From a checkpoint of a small contrastive image-text model.
Training: 12500 steps, batches of 256.
Data: trained on simulated fluorescence microscopy of cells, 195000 training examples, 16.4 epochs.
Rows from block 2 of the text encoder of a small contrastive image-text model, named by matrix and row number. Rows with one number belong to one neuron. Each number is 500 + 50 x the weight over its row's rms, rounded and kept within 0 to 999. All counts start at 0. Numbers have three digits each.
After each neuron's rows are labels from the 100 texts, of 14848, where the neuron reaches its highest value: "fires on" is the input token at the peak. Only what is clearly more common there than usual is listed. The data: simulated fluorescence microscopy of cells.
# fc1: MLP up (text_encoder.blocks.2.mlp.fc1.weight, 1024x256), inputs 172-255
# fc2: MLP down (text_encoder.blocks.2.mlp.fc2.weight, 256x1024, transposed), outputs 172-255

fc1.437:600510500343506626500500500596500401500500575500500500404369500500558500500541500500500500500600500380500500500500500500541500533500500500500500551459500500541405500392500500600500500500561500448500500500500500500500402500500500500500500500500500526589
fc2.437:417448481479500398627500456571451402500500578500515500370500558500500500500500500500500509500416483520371500500535497500500500448500427419514532500500470590604539500500500544500564500500433500446500500500586442500500411500517500500500500500500500503531
fires on: "magenta"

fc1.685:500500395500500500500383610500500500664500500500500500500500500500500500500500500500500370500497500382441468500500500500390500500500667547500500583500500500500449500500500500500500620619500500500500500500500500500500537500436500440408500500500500575500
fc2.685:500500656500500500500672500543500500500500627500465486612615375500500500500500500500500644500500546561575559500500500500500500500500500499497500500500443525500500543500500447466500562500500500500500500500500361501500500645566358422500500500500500536482
fires on: "membrane"

fc1.428:603592428500571500500500500551500574500500533500500591500406500500656500500500613584500366500500500500500500500500588500391500500500593500500500500500500500429500547500514500500500500500633500500500347527500500587500600500500500425547500500500453500500
fc2.428:393500560500500416500500532500500450500500499500500465508500500454500555450584500459500500500500500635438500500438500500505500522500449500500500500493500500500500457470487500415500411500404500500500500532589500416500347488687469561500507417308500500500
fires on: "bright"; "around"; "smooth"

fc1.290:584545393500500570500380651555500500595500500500500500500378544500624500500500500500570421500586398411500500500577500500500500500447603500500357500500540500500500530500576500500390500677500500415421500500500500500500570439413500500500371500558500542437
fc2.290:500500442500552500582456562472500481500500562500415631500500488500500500500500500677500597500415500400500633464469500500500500500426531500500500500500500520500500500500500489500507500500500500500500500500446422528458500500500500525500548500541500489500
fires on: "vacuoles"

fc1.639:614500469500500500466500500500500500600500500506500461500424500500500500387500500585500500500500500411525500500500500500500500597500500500500500672488588500500500500500500500667500426500595500500409500500500500595500500463500387500500500500500500500500
fc2.639:386480500500500403555500402500500500449500500500531463500500500482500569500453500377415500438500500643461500500500560499500500500555466489500500500557500500500500500500471533500500434500462500500500500520500500481500455500600562500500508326500471500500
fires on: "around"; "magenta"

fc1.515:554577516500500500437500500500554500527583411470574500418468417575500500500500562500536382500468425434500500500444547524500500500440500500397404500415500500500500500500536500500500443500500500550500429587569500500500500500500565500552433500500404622500
fc2.515:500500497556500500500500500500538500500552461500500492430498500497409536460500500500500500500394417432578479500425445551558414500500417500425564500425500500500590500500500500562479382349495500653461500571574500476500500500452500432502385500381451586529
fires on: "red"

fc1.396:463500500557617592500500564500500551500540615583500573500500570500467500500500425500516447390570466500500500527500500500500500371418500500521500500500500433454569558500635500500500590500561500500500379632500500500500500500445591467477433500500500500500
fc2.396:475518500597500490621462500500467595528501500500500551531615498500500500571500410500390516500500500500464436537430500500542500443461500500524578435507577500500398562667549427500548547500606500500500436500357409556468678500358475439500522547462500560500
fires on: "long"

fc1.439:500500500500500500413500580500500500500500500564424500418500500500500500430500419500500500500500500447500500500626522500450422581417598588566387541500500500500506500424500594428566500500500500434603406607500500500500561500500500524500500479481434500381
fc2.439:578525433539500482500538466438500517492460500591430516500500500606548599509500430500566556500500505500500554431588538500500380571392542546598500566500558500550500500464530568458569381572587540456500426554465559500545500534427500507576500490544490500478
fires on: "fragmented"; "nuclei"

fc1.613:500500499500500500447500500571500531500607500500584439500500445643500500466500500454500384500500500500500500500500500500500500500500500500500500500350500500500500500500551500500500500500500500549500500581500500522500500500479500429500500500426500500500
fc2.613:500500500623500500500500500500584500500500500500500510500500500500479500500500500500500500500410500500500500500422500588566500500500387500471610500500500500500583500500500500500500301371500500688500500571603500426500500500500500500500342500291500595500
fires on: "red"

fc1.128:530500529450558500437449500482500500500577500500586500445500374500500572500500500583442500418540500456520585500500500500500500500500500500500500500500437340440500512430500500533431635655541500500500487500500500500500559478616524413615500541547368565500
fc2.128:440500450528445500500524517500500531500482475459488500500585532500458454516498530393500524500500489502463500510521500500500500500555435449560657444461552600564500470500500425466500389413500500500603500500577359555429491555415500500380546439500520500489
fires on: "around"

fc1.268:468500356500621500500500602500500500597500587500500560500500500500624500399500500474500350500532500500500500560500477576427500500500500494435433449500500500626388482500500500500500579565500500503500500500561500500500451500500554500576500500398500384500
fc2.268:500513384414629500500500500500450500549500500500500509540619431434504484424524547500500500588500500616466578500500520576450500500500500500265500500500560500597500445500500481500500500444551500500584500430519500519500500500561500573500549470359519513500
fires on: "bright"

fc1.430:695500500500500611500500500500500522500500500500500500500341500500500500500500500500500500500500500363500500500500500500500500500439500500444500609500500500440500500364500500500500500500597500500423500577500500500500500500500500500500500685500500500500
fc2.430:500500500545500500554500500550500500500518564500500438500500500500500623500441500405432500413500500594507500418500508555500509399500435500500649500518500528500500500500491500525500417438500518500500500500500500493500411500632500500487500348500500500442
fires on: "cyan"

fc1.308:500500500430500500411500500442677500383380548500500500500415500500500500500500532500500500500500564500500500500500500500472500280500500500500456500500500500500500500500500500500436500500500500500500500500500500500500500500500500500328500500500500500500
fc2.308:521491500500500500503551500534500500500500500500500500500500500500500500500500500500308500500500500500500500500500500500500500500500500500479500500500500500500500500562500500500693500500449500500341404500500500500500500500500304500317500500500500500500
fires on: "four"

fc1.551:500464447500500500500500500560500500500601500500500500500388500500500500500500607500500500500481500529432500500500500500500500500500500500373500574500500500500500500506500500500359500547500490355446500605500368500458500500393592500500434587500500450421
fc2.551:436500556492500472500500500500500500494556423437458551500583357500539500500433576500500500500447528500500500570528500500500500500500500500500500454529500550500607500500455500452379541500493371500466500454500500500500637518500500500378500618500500500499
fires on: "cytoplasm"

fc1.459:500500500500500500328403500385500500500588519634500538500500640500500500500530500563614403500500387340500500500440422500500450500381615500500366500524500500500500500500500500500500618657560500500500500500500392500500394500500500500500500500500500500500
fc2.459:500500500500500500500453500500500500500404500500500617500361500500500500500500572500520500500500500500568500524500500500500507500500500547500500500500603517500500500464500500531500500500500547500395500488500500500500500500500500500565500500500523418560
fires on: "nucleus"

fc1.718:500482473500500500384500500500439500500565497500500558500500551601557458500500444500558500424500435500500534522451500412573500463370500500383375500430470500580500500500500500500500500500500542500485500561583443500500495500500580500496480500500500500500
fc2.718:500518500500441499489480464522583500573402507500499548500523500500500599406500486500500500432500486500500490446472508547562500500442509560443713466538609546500449500442500471500500500564637553500500556604526500527500500510505500500482500500466505480466
fires on: "membrane"

fc1.126:500500500500655500367403500500500500500611421500500500500500500500500415382447500500500500352500500500469500500500560500582464500457500500371500500500500500500500500500500500500500500500500500359500500500500500500500500500500609500586500500435412500500
fc2.126:500500500500500594500454651500500600500500500500500500500500500694500500500500500500500500500500500500500500500500500500500478500328500500500607500500548539500500500500500550512500548500500500500453500521324500500500577500500500500500500500500500500472
fires on: "nucleus"

fc1.429:631500523500661500384500500500500500500500469500506571500321500483500500500500500500500500579500619500589500500500574438500500500500500500500500597500500500500585455500500599424500500500515500500500500578615500500439567500500451599689500500500500545500
fc2.429:500400500500609325500500388416500500500500500758500500500500428500500500500508500500500614563500500500500500500500536500491500487500602500607500500500500500500629500717500500500500500500500500500614461500500500500500500619500500500699500500500500500531
fires on: "nuclei"

fc1.123:492413355434500500500500500536500500500569500500475500384418593500637363500500500559583432500547500334420500500500500572500500500500500500475384500449400544673500443384588529500500500644500581500485413536500500500500386500500500500500500600423500392500
fc2.123:500497369401500500500433500500500431500500564500649500320399500535561442500427500579586500563453500361500510540500500500500500500500500444500500500442404601590518403500500500555500614526440500500500500500493500500496452500500597500633462621500500477587
fires on: "magenta"

fc1.334:551500497500500500396391500500500500500500500559500500451500452633500500500500554500500500500471412500584500500500500500500500451405500645392411545376500436500500500500557500500376491500500500500446500617553500500500500460500500440500500500440348500500
fc2.334:500500500550555482500500500500579500500500445500500515436500407491410500461500500500500500527424424446569500500453450548555500524577435500420556500417590500500600496500500502500500393420489500670459500568580500500500500500446500429500376500389429500515
fires on: "red"

fc1.701:500500500383500500500500500551500500500598500500500500500385500500500500430500500500664382500500500500500500500500500595459500500500500500392351500400415500500500432404594536500500500609500500291395500500500494500500500500500500595500500563500500500540
fc2.701:500500500403500500500500500500415500500500645500658500399500542560500500500500500647597573515411500426500500500500500339500500500500500535500500475507379500579500500500500500511500596500500500500500500500500500500500397500500500500500500629368500563530
fires on: "magenta"

fc1.148:500500441563500500500500500500500500386500500500500500500500500500535500408500572500500500500500409500500500500500422500500500500500500586312500596500500500500500500387500500500396500500613405500500500500500475500500406500396500500500500500500421500500
fc2.148:500500500500500500500500500500500500500500500500500500500500500796500500500500500500500576500252500500500500500500500165500500500500534500500500500500500500500500539500044500500500500500500500500500500500500500500500500500500500500500500500500500500500
fires on: "membrane"

fc1.643:500500416433500500500500500500442500500500500573500500500400629500500500500441500638500500500500500500500500578500453500500411500500500500321500500500500500500500500500500500500500569574500500500500500500500500500500500500500500459612500500500500500500
fc2.643:500368366566500514500460500500500569551522500591500500500500500500500500500500500500607515523500500618500438500376500462461500500500500500500655510500500500500500500604379518500500500500500500500500500500430500500500500500500563500500427500500495500500
fires on: "long"

fc1.312:500500400500500500388557500426534500500463538500500581522568500500587500410500500580500408500500500500500500500500500500500500500500500500445500500481500500500500500366571500500500568541500500419500500500625500621500522418500500500453500500451413500500
fc2.312:576500500500500500488500500500578500500583467500500500414410500654500644500500509500500500514500500538514500500500520562500500500500534618500650500500524500500611500567500470570432500500500500500473500500500500500501500500500500500500500491491500494500
fires on: "cyan"

fc1.30:500500552500500500500383500500500500500602500500574526371420500595500500387370500500564500500500500500500500500561500448608602500500547490423500467500500500500500500500596500500500674500500448336419497500614500500500500500598601500500500500500591396500
fc2.30:500500464551500500500414443477500500500443500497480581565500500644500500411401500532584536500500500500500517500500484500674617500500500531500500460500500425500371512597498500500500500500500500500500601500500500500500639500460502428500500500500500500500
fires on: "nucleus"

fc1.68:592500500543500444500378500500500500500500500500566500407416500591500500372500500500597500386394500500500500500500393500604500500469582500400500389546500500631500500500546500546500500584582500500371500582500500500500500500500676500500500500500500500435
fc2.68:500402500539500563500437500442500500500466500548500500500438500500500500500398500533587500455500500500500500530500449495629500442500500560500500500500515512500500500583500469500500538500568484500463500500500500500500500500500503500500500500500500500416
fires on: "long"; "thin"

fc1.684:500500500500500500435500500500500483510500500500590544416500532500454500500500500500500449500500500454500485544440558500500500500500500500439500500402500500500512486500525500492400417500605466553430422575497500500429428426438532500580500500500374558569
fc2.684:500510500553500500500450500500589500500500500500500507500500500488407500420465528500500489500397428500500436500388454453568375500500490500440532500500500500500500500591502500500500413390500357656500500590523500500500414500500500424500358500346459589584
fires on: "red"

fc1.34:500500500500601567500500613500500500465500500614397469401500500500500457500464455500500430500511500374500500500573500500500500500446577500522374620457500422617500500500564616500562500629587500426497397590500500500457603500500549500606500506500500500500
fc2.34:542500426535500446526500500500593523500500500600500505500500500500576571500500438500500500500565542490500531481622544457500412599500500500630500500500584500652500500500515583462548360597567505415500420500458500500545500522354500487621565486500500508503
fires on: "nuclei"

fc1.175:500500500500500500500500500590500500500500500500500500500500500670500500500420586500500500500500500541394500500500500431500581430500500500500500500500500500500500500500500500500500500601500500500500500500500500500500500500333500500500500500500500500500
fc2.175:500500500500500500500500931500500500500500500500500500500500559500500500500500500500500500500500500500500500500500500500500500500500500500500500500500739500500446500500500500500500500500500500399500500500419500500500500500500500500500500500500500500500
fires on: "cytoplasm"

fc1.153:500500500500500500500500500542500500638500447500500577500578500500500362327500500500500286500500500553500500500500500500500500476453500500340381500500500500609312500500500580500500579619500500500500500500588500500500602500500554500582517500470444500500
fc2.153:500500500500545500602500500500500560590480500440398500683701383411458504522617500500500500549457500549500500507500525597500423500500492500329470489500582500500500500500500480500477500439641500500532500421513500530500500500500360543500549500414500500460
fires on: "bright"

fc1.473:500422500500500500500500450500414500500500543500500500500500575643566457500500500500611561435500500500415584500500443393569500500394500628500500500500500500616500411500500500500552562500427500451500500500625500500434481500500660500500408500500500500500
fc2.473:500500500500500500527500500500621436500429500495500500544558500500500604500500500533500539500500500475466500500500500643554500577500500500500730423500680500500500391456589500498500500526578500500500500500500500460500500500533354500500500500423500500500
fires on: "membrane"

fc1.328:500642500500500500500414565500500552500500500461464500500500671569500500500416500500631500500500500500500500500500500500500500500500588500402393357500500565500500500500572500500500500500500500406500500645500500500406534500500500500627500590500500500398
fc2.328:500287500500500500500500500500500500500500735646500602500500500500659500500500500555500500500500500500500500500500500500500500500500500500500500597500569500500500500500500500500500500500500500688500500500500500500500500500500500500500514500500500500500
fires on: "vacuoles"

fc1.67:500664500500500622443500500500500701651538500500500500429242500500500500386500500562500510500500500384500500412500500500500500580500500500500500500500500500500500500425500500665500500500644500500500500500500500500500500500500500500642355622500500619567
fc2.67:500318500500500261500634500500659500478500500500500500500601500500362553500500500500500500500500500500500500500500500500500500500500500500500500500500500500500500500500500500340500500500500500487500500500500500500500340500513500475540500334500500500500
fires on: "around"; "<end>"; "fibres"; "fragmented"

fc1.108:590500430500500500500476500500500500500500558565500500500500592500500500500500500500543500500544500500500440500500423479500435500500500500375500500408500500639500485500500500500411600500579500500359433625500500500500408393500618500500431500500500500500
fc2.108:475437500622500500500501500500500500500485500500480446500500500500500497492500456500500500500500500570500400500365500500500442500489500500500622419601500553500500500654500500500500578500500465500568475500460500497500500500510500500500500500430500500500
fires on: "long"

fc1.739:500500500500500565500500604500500500500577430500500500500500500500500520500553500500564394500442421388500500500500593500500500500348500500500351500441500400500500500352500500500500500500500500500549500500500500500500500500500500535500500500500414500500
fc2.739:500500500604500500500500480418595510500474500500458500500500500595430595526522500460500500500429500500500500500442551453569395538500483500500500500500703568500680500500500500500500427458500500500500500441582500500500534500397500500591500433500424500500
fires on: "nuclei"

fc1.142:509500500569500500500500500500500500500500500401500500478500500601500500500500555500500500500500500500568568500494500500500500500434500500359411500351600391500500500500500500500401453500500500500500485575589500500500500500500581364500450500500302605500
fc2.142:500500500546500500500500500500572500500500500500500507406500431462391500500500500500500500548390437449571500500443431499525365500603478500474574500424500500500500500500470500500500375348500500701460500589500500457500456500500500500500357500360479634500
fires on: "red"

fc1.72:500500500500500500500500622415672595500500500500524500500500500500500500500500500509419370606500500500569500550500500552358500500425611406450306500500505500500398500500500500500500600500500500456414500500500397500500564500500500500500500500380500500456
fc2.72:500500500500500500500500500500500500500500500301500500500500500359500500500500500500396500500500564500500500500500500500500500500500500500500500500500500500429500500405500500500500500390595500442415500500500500500500500500500500500167500500500500500500
fires on: "four"

fc1.39:617500673500500577402500500500463500500500500500500500500500558500532500500500500500500500500425442424500500500500500500500500500500500500372500500413500500500500500500500500500461500500500500500500500500500427407500500500500560378629500500500423500583
fc2.39:500500500500500500500500500500500500500500793500500500500500500500500500500500500500500500500500500500500500500500500555500500500500500500500500500620500500500500500500500500500500500500500500500500500500500500500500500500500500500500500500500500500500
fires on: "red"; "around"

fc1.686:500561500378500500500500500500555566411549546500500500500500500500470500500500592500500500505500500500552569500500435464500541500500500500357360500500440500500559500413582500425500609723594500500306549596545500500500500500500581500500500500500560500445
fc2.686:500500500500500705500493500500500508500500549414542500500500500500425500645500500500500500500500500500500500500500500500500500497500595500500500387500500500500500500500500500500500584500500563407500500367500334500500720500545500500333500500500500500427
fires on: "four"

fc1.567:500500500500500500500500500500569500520500577500500500500366609500644343500500655500635395500500500500500500500500500500421500447443500618500500500500368400500481500500500570500500500500500500500500500500500402473500500500503666500500423500448500415500
fc2.567:500500381500553500500500500500449545500434500500500500501500500500500503500520500482473500500500500710500500500500500617452500500546500506500500639500500500500393347546500392500527500500500500500622500500500557500500463500513413500500366480500472500468
fires on: "bright"

fc1.527:659500500500500500500500500500500500500478500500500500500500477500500475500500500500500500500500500500500500500500500500549231500500566572562344500500500631500500500500500500500500500500500500407500500500500500643599500500500500500500500500500500500500
fc2.527:475500500562500500500500500393500561500425500500459547642500500548543554623508430500500500407417422500500500500500500500500445500462500500500632500500500496500500500500500500500500500500488470500500491500462500500500500500500717495441500439589500500483
fires on: "long"; "thin"

fc1.124:500500500470661500500500500500500500500500500500480500341500629500500500500500500500500500500500500500500500463500500500500470500500571500500332500500500500672500584353500500431500500500500500500500500635500500500500427500500620500673500581500500500500
fc2.124:500500500500500500500500500418500545349500500500468500500500500500500500591500414500500605500500550500500500500556500428500370500500572500588500500500500500500500423548523500500565500584514500455602500509423500500545626500302500500500500509556500500481
fires on: "nuclei"

fc1.544:500500377500500662329500500500500500500500500500500500500500500571500500500500500500500486500500500500500601500537500500500500500500500500400500500500500551458502500500500500500500633593500500441554500548500375575417518500417500500500346500525500500500
fc2.544:405500500500500500500544500500500500500518500500500616500500381500500500500500610500500500500390500500500581510500500512443500500576500610583500543535575500483596500500400500500500500500385413503474500471500500500500621526500500500500500589500486500500
fires on: "cytoplasm"

fc1.45:574500500521500500500393491500500500454612500500500500360410558500500500500500500500572500500500500332500500500508500500552500500500500500373311500500366500539500500500682500500500644628500474411500500632597500500500500534516599500500500500500500401438
fc2.45:500500500548500500531420500449500500500443500500473500515447500641608500431500500565572536500505500491500520547500482500645601500379500531483500500537520399524382500529532494509500500500500478500430500500494500500500611500500538500500500500500500500500
fires on: "nucleus"

fc1.629:557523500481500500426572500540533500645500500500500536556500500500427530406500500444500553500500500411498500497500403500500500500423500500500500500374556500500500500527500500500500500438500596500500535500500499589410500562500399605500375500500500500465
fc2.629:500502449500467496580500363500500622500500500350500409500500474505469500515529500378395450500438500601504441392500603500375440500500500408489500459565500582536630632479537500609500468500500500590444500500500503520529569522500627466500500404584562559500
fires on: "membrane"; "around"

fc1.147:562550500500500620500500579500538559616502500500584518382435500500670500500500500585500500500500512500500539500500500500420500570500579500464500638500558500500500500500603500646500500550600500544500500524500500621500620500357500397500485656408500500588
fc2.147:380500590500500387529557500517500467500500500500500449500538500500500580471507496401467500500500500666440500500500500614566500500500414500500553500501449500500542500500500500482500410500500500465500500500669414500505422534635470500500511343426500500500
fires on: "cyan"; "around"

fc1.485:500500500500500500500500500587419500500500500500500500500500500599500599500500500500500500500500500500500500500500500500500500620500500561388500673500500500500635500500500500622415500500500500500500500500500500500500500500396500500625500500500500572500
fc2.485:409500500500500500500500500500500500500500500500500500500500500500500500500500500500500500500500500500500500500500500500500500500500500500500668500500500500500500500500500500500500500500500500500500500500500500500500500500500500500500500500500500500500
fires on: "green"

fc1.10:500500500473500548500491500559500500500500399500500500438475500500500419500500500500500378500500500500500500543500500500500500500500500500500500500500500500500664500428500500500500500500500500500500500500500500500500500500514553400500405483500379500368
fc2.10:500500500500500500500500500500702500500500500500500500500500500500466500500500596500500500500474500500467500500512500500500500500622502500500500500500500500500656500500500500500500500411482500729500500500500500500500500500500500500500500500363520500500
fires on: "red"

fc1.464:500500500500500500500319500500500500500500500643500500500500500500500500500500500500426500500500566500500500408500500500500432622500500500500500500500500500500500500500500500598500500607374500500500612644500500500500576500500500426500500500500373500500
fc2.464:500500500500500500500500500500738500589500500500500500500500500500500500500500500500500500500500500500500500500500500500500500500500500500500500500500871500500500500500500500500500500500500500500500500500500500500500500500500500500500500500500500500500
fires on: "fragmented"

fc1.462:500500500460500500413500500552600500547608415500446500500500500500500500453500500500500492500500500500500500500461500500500500500500539500387385500500500500500500500500500500500339500552557500462500500562500351500433578500476500500500331596500500500500
fc2.462:462500576500490500557542495500500500500539395439452550500600413500500500477424500500500590478463548500500500542500500500500500500559493551560500500526617500500616500523468488500342500517522418506500500447520432507500605519445479431377482594447434507538
fires on: "cytoplasm"

fc1.379:582441458397590657385500500500575528544599500649500500500383500500500403500500500500580500500579390500630500592500419528500500340404717582500500500500500418550406437376500500500500500614555500500569500500500500500500500500617500500500500500500500467417
fc2.379:500500339500607511500539500500500624522500500585500610483596500500500500500500500500500445500500500643500647500500500533500500453500500500500500500500500500500490500534500434428500500500500514500601500500500534611455500500458500528500498571348500500494
fires on: "bright"

fc1.574:679500500500500500500500500500500570500500422500500549500500583500536500500545593500500561500500500364500500500500578500500500500591500500327500550333500465500500500500515435500500500500500500407500500433500500500500500500467500500500500500500546500500
fc2.574:410464478500603500500500335500440500500500639620500549500500478500500423535507500441500500535390500583500500448500500363467500472500562500500500500570387500500500437693500500500601551500426500652585500493521500500509400500500556500500500383500500500539
fires on: "green"; "around"; "<end>"

fc1.397:599500500500433500500500500500381560617500500500500500500500500500500500500500500500616500500500382500528500500563458500500500500500500500500350500500500500500372416500678500500500576500500500500500442583500500500500500500500500500500438500500500500500
fc2.397:500500500500500500500500500500500500500500500500500500500500500500500500500500425500500613293388500500500718500500500500500436500500500500500500500500500500500500500500490500500579500500566500500500500500487500500574500500620500500500500500500518500500
fires on: "membrane"

fc1.582:500500500500500585500343500500500600500500500660429533500500500500624500500500543594500500500392500342500500466500500500500500500500500543500462559500500500500437500500374500500500500500500500500500500500600500500500500517500500592529500500602593500500
fc2.582:489445500500548409421500410440500494472494450541500539588500500500600399500488560500453561556403518499556587573516545526473459500537500566502500552500500476500595500575320483451500500500500427500500500459608500500389418545499500559654500500591511455563
fires on: "vacuoles"

fc1.307:500500500500500500347500535500500500500500463500420500500500500500500500448560490500558555454405500409430540444550586500500439589309500500500363580500500500500628510415603500500500500500500500437557444547500554500500500500500500591500595500500436500500
fc2.307:518500434580500500500550500439568500500442500467415500500500500583508553546551471461500500452477523500398531467500579500500387551405500527602504524500598551500614500443526545500500500500598531500500481500541542555529529500500487589535616456613500500500
fires on: "nuclei"

fc1.633:500500500500500505500500579500500500500500500571500500500500500500339500500500500587615500500500500394500500500500500586548500500500500500500349500500500379500641500500500578500500500500500549500500500500500714500393500551500500500500617500500500500500
fc2.633:500500500500500500500500485500500500500500500867500500500500481500500500500500500500500500500500500500500500500500500500500500617500500500500500500500500500500500500630500615500500500500500500500500500500282500500500500500500500500719500500500500500500
fires on: "nuclei"

fc1.557:500500500500507500464500500500500500500500500500500500500471500552500500500447500500440500500500500389579500500500500573500438500500500500500500500369500500500500500430500419500370423500683500422389430500500500500500562500500500500500500500500413500500
fc2.557:464500500500482500500500500519500500500500500500418521500500500500444523500500406500503500500500486584415500500334500500500500500500500500709675516610500581500500500500421500609500500500433500500581500577494500413500500500500500474500500500500500594466
fires on: "around"; "<end>"

fc1.358:500500500566500500500552500500500500504500500500500500500500500432500500500500500500500531377500500500500534500599500447428500424401500500500500500500500500500500500500500594500500570500500568500500500637500378500500500451500565500500500500500500500500
fc2.358:500500500529500500541500500500500500500379500400387448533500500500500586500500404435457500362500500500386500500415519500567430500500500500500668500505636500432500500500500500500500500462496580500500500500500540500500500500500500500500500463474500526500
fires on: "membrane"

fc1.740:500500438500500500500500500500593500500500500500500612346500500634500500500408500500500500500500409500500500500654583500500500500500500500384500500500500500500395500500574500500500500500500500500500500630500500500500500500500500376500500500585370500401
fc2.740:500500500819500500500500500500500500500500500500500500500500500500500500500500500500500500500500500500500500500500500500500500500500500500500500500500500500500500500500500500500500500500500500500500500500500500500500500500500500500500500500500500500500
fires on: "cytoplasm"; "around"

fc1.366:500500500446500595500500588531500500510602462500435589500500500500534500500491500500500500457510500500486500500500500500501500471444606500376500500514498500551500514500500535500349559580528500382488458500500378500459500500448500442500388615500500500500
fc2.366:483500580446500500534546500500500470502539400420433557495598398500544500456434554500500568500500553500500500544544525500500500500500500541531482495552611500500620500500500500515351516545537409500444500460500447504500617536446482439400500572500447493546
fires on: "cytoplasm"

fc1.615:500500500500494482500500500468500500500500500500500555500336500441500500500422630500500500500500562500500500563638500500500500500500411500500500500402500500586500500357500500500350500581681543472500500500500612500500500500500500500500500577500500496573
fc2.615:500500500500500500500500500500500500500500881500500500500500500500500500500500500450500500500500500500494500500500500339500500500500500500500500500500500643500500500500500500500500500500500500500500500500500500432500500500500500500500500500500500500500
fires on: "cyan"

fc1.304:500500500500500500360440500452594500712548497500500500500485500500500500500500582487500500500559500500500452500529500500385500593286500500500448582500500555500500500500556500500500558500500630446500500500639381500500500500500500500500500500500500500481
fc2.304:500530500500632500500500500500224500299500500500425500500502500500500500500519500500500660396540500500500500500500500500500500378697500500500500500483382431500620500500438500379500500500451500500500500353500558500500500500500573500500500562500500500500
fires on: "four"

fc1.611:500574383500500500500426500500500491500597500500500450500465500500567613506500463500556500500500500387500500500658500500500500604359566500500500500500513478553365500388500586510500500500500500412500500500500500500514636500500500500572506500500500500383
fc2.611:498500402500500403545500490491567557453500511553404466500561500500489500553500425500550487500548500500500548399562542500512419548422500500589500500500500500566500500430495624484500500588553500430500474500475500500641580501436500526502500486500500500428
fires on: "fragmented"